{
  "method": "simclr",
  "depths": [3, 3, 3],
  "stem": "single",
  "projector_hidden_layers": 2,
  "momentum": 0.98,
  "nesterov": false,
  "orthogonalizer": "newton_schulz_5",
  "max_steps": 5900,
  "epochs": 7.4
}
Rows from block 4, named by matrix and row number. Each number is 50 + 15 x the weight over the matrix's rms, rounded and kept within 0 to 99. All counts start at 0.
# convs2: project pointwise conv (model.blocks.4.convs.2.weight, 64x192x1x1), inputs 117-155
convs2.0:46 63 55 81 45 46 67 66 45 37 46 46 55 46 66 22 64 64 56 87 60 65 70 56 46 51 52 56 52 34 55 14 59 53 07 72 48 67 51
convs2.1:53 74 46 65 31 65 56 51 54 36 72 39 57 50 42 50 42 66 59 51 54 34 45 57 50 35 55 54 28 35 41 39 31 52 47 43 49 36 56
convs2.2:45 76 67 43 51 49 47 39 36 54 39 41 47 47 48 65 65 40 78 51 56 73 21 79 22 62 53 49 45 56 50 83 64 66 29 44 48 61 36
convs2.3:53 59 61 72 62 42 44 46 58 52 50 33 62 44 54 38 62 65 53 60 40 09 33 75 35 37 59 67 41 45 43 53 31 82 16 61 56 31 60
convs2.4:67 48 37 68 40 46 30 70 69 46 53 40 65 35 57 49 68 66 63 47 39 37 26 56 45 32 36 51 39 27 39 47 32 69 56 74 58 48 48
convs2.5:56 54 54 31 44 48 62 46 45 42 67 37 46 57 43 57 57 33 34 78 65 58 66 34 61 34 37 43 49 52 42 68 27 41 67 61 39 65 22
convs2.6:54 37 59 53 43 26 41 55 47 39 55 81 34 54 49 48 59 37 38 57 49 49 51 57 12 58 73 73 51 27 51 54 20 49 84 51 43 62 62
convs2.7:44 67 62 44 40 44 18 41 42 60 67 33 73 55 49 34 32 38 40 47 49 54 55 56 92 68 08 47 27 55 72 37 43 63 61 59 42 57 41
convs2.8:67 31 63 84 31 35 70 50 48 38 47 32 75 35 53 71 24 48 62 29 60 50 62 68 38 70 88 67 70 42 42 70 63 24 52 64 59 32 52
convs2.9:37 35 40 67 52 74 66 32 61 46 74 48 36 75 44 59 62 68 24 31 28 21 42 28 42 34 46 36 33 54 41 62 79 53 60 58 73 57 55
convs2.10:28 35 54 55 35 41 76 60 44 50 46 43 59 37 48 36 39 63 71 61 28 61 47 66 45 45 50 54 46 38 48 41 60 44 52 51 79 58 63
convs2.11:81 00 54 42 26 31 73 66 26 66 46 39 34 36 41 57 47 47 46 43 35 34 41 63 32 36 23 58 72 57 60 41 24 77 38 67 52 70 79
convs2.12:47 55 26 58 63 37 51 53 58 40 73 48 56 56 64 42 68 54 52 64 32 41 74 34 48 36 66 60 61 76 29 80 44 60 25 32 50 54 45
convs2.13:82 50 36 62 58 31 62 40 62 53 51 12 35 28 52 71 35 42 34 47 57 48 53 60 49 73 33 37 59 73 49 45 26 44 48 67 33 57 37
convs2.14:60 45 33 70 62 60 38 46 59 48 53 66 60 65 20 26 69 62 18 50 65 58 66 60 40 47 30 55 43 58 46 67 48 43 33 54 66 62 50
convs2.15:30 24 60 20 33 58 53 70 48 73 40 21 36 53 69 48 53 43 54 37 65 61 35 39 61 50 38 17 20 62 53 23 37 17 58 40 12 56 42
convs2.16:53 33 49 40 83 37 45 60 63 42 78 41 42 41 65 35 61 41 51 37 42 58 75 33 52 55 66 62 32 51 43 58 41 48 36 33 74 29 51
convs2.17:81 49 43 46 21 23 32 52 62 49 51 36 44 54 41 64 68 62 73 14 38 62 66 66 23 34 62 61 33 29 58 56 29 53 25 70 36 46 66
convs2.18:28 33 53 49 68 41 61 56 32 49 51 47 29 30 64 71 50 63 28 51 42 53 67 49 64 19 77 25 50 76 53 80 61 54 66 42 63 47 68
convs2.19:25 47 62 75 55 55 71 48 42 37 57 54 64 57 41 38 84 65 28 61 46 34 41 54 49 27 50 55 36 62 56 53 44 59 30 51 39 39 64
convs2.20:26 54 63 39 62 56 49 60 28 36 32 75 50 66 50 43 57 50 51 78 66 25 57 39 43 50 71 46 55 35 36 64 66 43 51 53 33 54 77
convs2.21:79 36 68 47 30 36 59 33 61 42 32 60 45 51 44 53 43 25 39 28 64 52 50 70 70 81 15 63 60 52 65 59 56 66 62 71 63 45 14
convs2.22:51 48 53 49 40 60 45 32 38 71 56 60 43 68 64 40 69 62 14 44 57 25 34 63 69 32 47 36 59 43 57 37 70 65 53 64 43 36 59
convs2.23:49 39 71 59 49 40 35 38 40 41 52 76 57 42 70 67 57 54 22 59 57 65 44 63 68 31 88 59 67 42 43 26 48 34 51 44 65 36 55
convs2.24:56 82 38 35 31 75 39 49 38 25 73 61 28 72 42 49 45 42 16 63 57 39 55 58 62 33 50 52 37 61 47 20 56 57 48 29 73 46 30
convs2.25:24 69 20 33 31 68 46 43 40 62 53 26 44 46 40 43 56 35 24 36 48 42 42 60 21 29 82 56 58 25 58 67 42 42 54 39 52 65 59
convs2.26:28 39 28 38 51 43 40 62 48 63 46 58 61 61 60 45 45 61 76 43 28 44 60 58 61 50 64 59 29 34 27 15 81 55 62 42 44 59 62
convs2.27:70 40 66 30 44 57 45 38 54 52 45 63 41 35 53 64 42 55 42 71 35 71 49 50 67 55 62 17 63 35 70 65 62 38 53 58 63 24 57
convs2.28:45 49 48 82 55 56 41 61 36 46 44 86 70 55 55 63 38 51 65 67 40 55 52 32 41 65 53 68 35 46 52 69 64 60 39 84 48 44 71
convs2.29:45 40 54 40 62 54 75 59 47 34 36 53 58 68 47 87 45 54 26 52 56 45 35 41 48 48 45 31 39 43 58 48 57 50 50 32 63 45 39
convs2.30:61 37 24 26 57 42 39 67 72 63 79 68 49 28 54 67 65 47 36 63 48 74 43 59 40 24 40 44 56 59 34 47 54 79 48 23 69 54 89
convs2.31:76 55 52 53 51 58 29 43 52 69 45 72 55 64 79 78 63 52 96 26 46 53 66 40 38 45 62 46 51 50 55 48 54 52 67 54 52 64 78
convs2.32:31 41 55 52 43 46 69 61 65 45 55 62 42 51 35 41 73 57 24 60 43 46 49 91 50 40 62 43 43 51 50 40 55 62 57 32 50 59 54
convs2.33:45 41 39 69 57 69 54 60 62 58 62 49 44 46 40 40 54 36 52 56 49 66 33 49 68 52 06 67 59 40 44 49 67 52 50 49 57 48 19
convs2.34:57 67 67 50 43 56 30 68 37 25 54 24 37 43 58 73 57 34 58 26 36 43 54 81 54 50 42 44 62 22 48 47 46 69 41 40 28 54 67
convs2.35:35 41 46 63 37 72 65 40 54 54 41 27 54 26 63 53 43 41 65 52 59 47 18 61 72 68 50 50 72 32 62 48 38 43 55 69 71 52 37
convs2.36:55 97 44 54 36 54 12 67 60 69 47 16 35 24 41 51 37 62 34 40 67 41 21 09 55 37 54 56 68 30 63 52 66 47 53 46 76 59 62
convs2.37:28 64 70 52 46 32 52 65 56 44 59 66 53 45 50 58 64 40 27 37 47 34 58 42 54 45 36 52 64 55 51 87 51 63 29 45 29 74 52
convs2.38:31 45 13 48 46 54 54 65 33 39 43 66 48 38 37 43 52 46 62 76 31 43 44 51 71 50 58 64 33 06 32 57 50 54 40 47 48 74 56
convs2.39:37 39 54 39 18 40 64 59 50 49 65 70 75 44 52 40 71 38 44 32 26 55 56 51 43 27 33 46 38 59 35 40 65 53 48 64 56 66 57
convs2.40:58 42 51 79 47 38 56 45 43 77 25 52 54 49 43 43 43 45 57 65 44 38 56 54 58 38 32 47 43 66 43 20 43 49 47 57 53 57 64
convs2.41:63 43 57 26 49 60 48 35 64 41 55 63 62 18 46 82 67 54 64 78 73 24 46 49 33 63 52 35 38 51 52 33 20 56 79 42 28 35 72
convs2.42:57 44 67 38 46 43 47 53 50 66 46 40 69 62 50 41 49 53 28 73 37 31 38 36 68 65 30 46 46 50 60 37 51 72 49 46 47 34 21
convs2.43:46 64 46 51 48 30 15 72 48 51 51 22 49 46 51 73 62 54 63 28 61 38 62 50 55 51 56 23 78 55 65 45 46 28 55 90 50 79 51
convs2.44:36 67 46 60 54 65 71 49 42 31 67 50 55 49 31 54 23 32 55 49 46 83 77 54 34 53 34 45 36 67 60 59 58 40 24 51 46 38 37
convs2.45:58 27 53 70 41 72 62 65 54 49 73 37 37 46 44 51 62 63 41 32 40 40 47 67 51 23 40 59 63 54 57 30 51 46 54 67 70 30 56
convs2.46:47 55 68 63 64 48 52 37 55 38 57 37 36 63 70 20 37 38 38 51 53 55 57 47 61 76 13 67 78 42 59 61 47 70 56 68 40 66 10
convs2.47:40 59 51 52 75 50 55 39 50 47 36 53 80 54 49 43 78 48 49 60 58 31 65 67 56 47 50 33 23 25 68 66 28 61 47 45 50 47 44
convs2.48:31 52 53 19 45 70 22 63 62 60 66 64 47 50 79 15 54 32 56 64 41 48 41 52 44 54 34 43 48 62 63 52 35 39 78 49 49 45 33
convs2.49:33 71 49 69 67 55 48 59 57 42 59 56 40 46 46 50 33 53 25 45 59 62 56 35 59 46 67 51 46 79 46 28 52 46 34 38 55 53 51
convs2.50:56 28 40 46 48 43 48 48 59 44 72 25 42 41 71 35 53 57 36 49 29 63 44 33 49 35 57 49 72 31 55 63 48 55 36 56 22 58 44
convs2.51:64 44 21 53 34 40 47 24 34 64 47 37 27 53 42 30 37 57 43 43 54 50 72 59 41 27 61 41 43 56 56 22 63 31 69 46 60 50 70
convs2.52:42 10 31 40 45 22 44 31 46 57 63 51 46 34 60 49 64 40 74 38 57 44 07 55 39 44 02 34 60 29 47 36 39 46 64 57 53 46 74
convs2.53:52 58 37 48 61 48 66 39 48 44 66 61 59 58 68 63 51 45 71 52 35 86 49 39 45 51 28 55 77 61 48 53 72 57 38 55 40 45 33
convs2.54:40 54 51 44 46 42 75 59 55 39 49 46 46 43 59 34 45 56 86 68 47 46 26 26 41 46 27 50 75 21 63 57 65 29 35 32 50 52 35
convs2.55:41 64 82 30 44 72 36 29 81 49 51 49 52 44 42 65 67 42 57 43 45 57 38 79 39 52 45 49 73 32 64 43 34 48 50 54 30 50 55
convs2.56:74 33 57 48 45 67 51 44 42 27 58 72 49 72 47 64 49 47 63 42 61 24 55 74 63 76 51 58 39 71 54 43 61 51 57 43 23 47 49
convs2.57:17 46 57 63 69 55 42 60 61 50 45 59 22 59 54 55 66 43 30 50 39 56 34 82 40 65 47 63 41 45 48 28 42 59 83 37 44 40 29
convs2.58:48 72 54 61 44 42 56 31 39 66 42 61 29 43 46 61 64 58 81 51 48 46 66 40 52 45 64 33 52 43 50 55 59 23 81 30 57 58 56
convs2.59:53 79 58 64 54 40 32 70 51 53 65 39 22 36 38 32 65 60 59 58 50 35 60 65 53 37 57 48 62 64 59 58 54 41 57 30 61 38 80
convs2.60:52 86 48 59 41 49 71 67 36 44 39 49 37 37 56 52 55 37 33 71 46 74 50 53 31 44 54 57 50 31 32 21 72 32 51 50 65 34 24
convs2.61:28 59 37 74 44 68 61 47 61 48 34 70 48 55 44 31 65 66 25 67 45 43 39 35 44 37 54 66 36 54 48 63 62 41 34 24 41 25 66
convs2.62:53 48 42 43 45 61 68 18 65 73 32 34 20 43 35 36 54 57 62 62 47 52 71 30 69 44 58 49 07 83 64 78 82 63 61 39 59 45 33
convs2.63:51 29 54 60 39 72 40 44 45 16 58 55 62 44 34 65 49 57 54 63 49 33 30 61 36 53 39 79 55 19 56 36 45 65 47 38 44 49 86